{
  "arch": "nf_resnet",
  "train_examples": 245000,
  "image_size": 40,
  "depths": [5, 5, 5],
  "kernel_size": 3,
  "residual_scale": 0.1,
  "optimizer": "soap",
  "max_precond_dim": 1536,
  "adamw_lr_other_params": 0.0021,
  "max_steps": 8400,
  "batch_size": 256,
  "lr_schedule": "cosine",
  "final_lr_fraction": 0,
  "weight_decay": 0.2,
  "adamw_weight_decay_other_params": 0
}
Rows from block 4 of a small image classifier, named by matrix and row number. Rows with one number belong to one channel. Each number is 128 + 24 x the weight over its row's rms, rounded and kept within 0 to 255. All counts start at 0. Numbers have three digits each. After the name is the row's rms in percent of the matrix's.
After each channel's rows are labels from the 100 images, of 14848, where the channel reaches its highest value: "peak on" is the class under the peak. Only what is clearly more common there than usual is listed. The data: made-up road signs on poles. In brackets: how many of the 100, against the usual share in percent.
# convs0: first 3x3 conv (model.blocks.4.convs.0.weight, 80x80x3x3, standardized in use, each kernel summed), inputs 0-79
# convs1: second 3x3 conv (model.blocks.4.convs.1.weight, 80x80x3x3, standardized in use, transposed, each kernel summed), outputs 0-79

convs0.45 099:139155159156100124111114120140150135147147148100144090142145078133074128118162101129142167124144095088117114140121142147137132101121112076116117102132186114131141123094099169153108149087145114110095143143170111152146140143085151133129135098
convs1.45 091:168094164134126132160115101127132082133134143126152116122112160124142117115147146125096131143123124169109135108136077138096165110132093134116116150159110129107159165141102127137134116145100156200144167102130178154139112115162138149103167159
peak on: rim (94 vs 8.5)

convs0.53 099:165113141118173109151164161119049075115149118108126118174149093111091113139140126124152121124103138137058108146131128091136113088113128146147148126108139134138144137157120166138128142126140096151099131147149114139143161096145100121110135120
convs1.53 105:119186146117123148100124142173124162129115131175130145133147137156108164145131148130103138079160131124076132141136143114127125048107163115170136115151151125125128123144136127129118082142186163129110146137132122150156116114125101141169121126
peak on: rim (50 vs 8.5)

convs0.5 089:113162112128122099087091140132175123108130145122144121113151120134140159152146124112144097138127152097076103131172135124124138081106151128116125076111159145157142103117159138118147157127142130208097129165116147131158139139084120097107140128
convs1.5 081:173117122121107131143143095146136111101126113161131116107152176151118119142161148128141088114156133147147168107090151122101156140160133181111153132099085070113117101138145123128133105133071144142129160125098140142085111131125141178131147133
peak on: rim (48 vs 8.5)

convs0.26 082:153112169171113107118124125157143139158133180106117145141140116116140124144138102142133128143121100089068134175123079131149168140118109155120124116103190144124100114150110127125179131079156109141141146093155132129140119087105133108105131132
convs1.26 069:102128099176094157145121146118182120173193124111146120125118122126165129130117108134141139153156133129133112098099166144176095123117114114146113139143157092166103091109109154145145091122107127105130122131158115108123105076131155120140145092
peak on: face (49 vs 23.4); rim (36 vs 8.5)

convs0.8 077:159137121140136111124167120121079156150150118134111121097183113122185135134119102098137131153148100120091091159124078106122134106098151131155134107084153167131147140136130132154081146111129156116135076102167136135119132124104121159099116121
convs1.8 071:118125092138145140166095083120083146125104168136112136128130140152103124128169132160121144061132136152147086108146115116120101155147128145150130157158095099085122149135095128163135131117104143128166131161109099084111118110153115130108113085
peak on: rim (52 vs 8.5)

convs0.32 083:147127133130127116090107139144104157152148139095140105153172065160085155132129091127141101147126116131111142097136089157076124122121125093128127136122137097118127128139135147147101123096167125139101125132122177140121116135106141165049156128
convs1.32 075:135123139125122092134116118129119141168121131166165109088096171123109114123122145118125092106141148156123192122148108165097165101125130124147111167094120113125126096146150166127138193115112147112147098125111080156169150108144142122130158109
peak on: face (67 vs 23.4); rim (25 vs 8.5)

convs0.78 109:113143110073147081157133144137095117120115126122132113138146103159138147152162129129148089142102158177104128157160107128156124124147116145099090163105121153156162126140156119134152140142143091116130120162125132159130136128060158086091106144
convs1.78 137:150141142128133093097126165131117146145131083146127168130092139143111160148117132122096158140128092107113139149121111076135140070121125134137108107147144138128150134135142128127119186144125131116112176160124140120131102128084173125187064130
peak on: face (94 vs 23.4)

convs0.13 086:117154080094150160120139145128150171127111142132119100092110063163156148119130136142142127150100127130127135131136049113135124123122124153120142088146116143145188160123133114128085139140119155146147120158126116137099158151084117124087142125
convs1.13 074:129126071089134124148145104092149154106123118120136157127164106104139118140121124129099128100142160133117137084130176101123137159113108173140161109080101145148115170148155134099107087131112118142144131115091118129124106130109165134153141061
peak on: rim (47 vs 8.5)

convs0.0 091:111144133092143121139132116119099120084126118148138116137143083160150143156153105139141105140071183158086119159156132148148134092142149152120110140156128147150153155164162165152160130149148082095121145157131108132141134141069134139121146131
convs1.0 102:119134126156135136094156148148133124155128108137120157135125114152111152144146111135135169107140122091137178132077098103093110142114127136117088095122153125121116131142135133087122146143159116130106132182184144097103159134063173093152109139
peak on: face (75 vs 23.4)

convs0.46 101:181137123098138102125134112143111164107121149152138069119145120109140174162128146143149164140185114110126144139104081140131134114100135124133137090112096130147153119161099093138140165080154121092124121137123098157148137140085105135090119129
convs1.46 083:093131104093147143170104115095138103089145122126090123118136157115143100112094125108116143127070139109123131145165141121125187159119135130126124136087136122132094141158163144140138165124106129176164103119120139183136101137136086129115148090
peak on: rim (75 vs 8.5)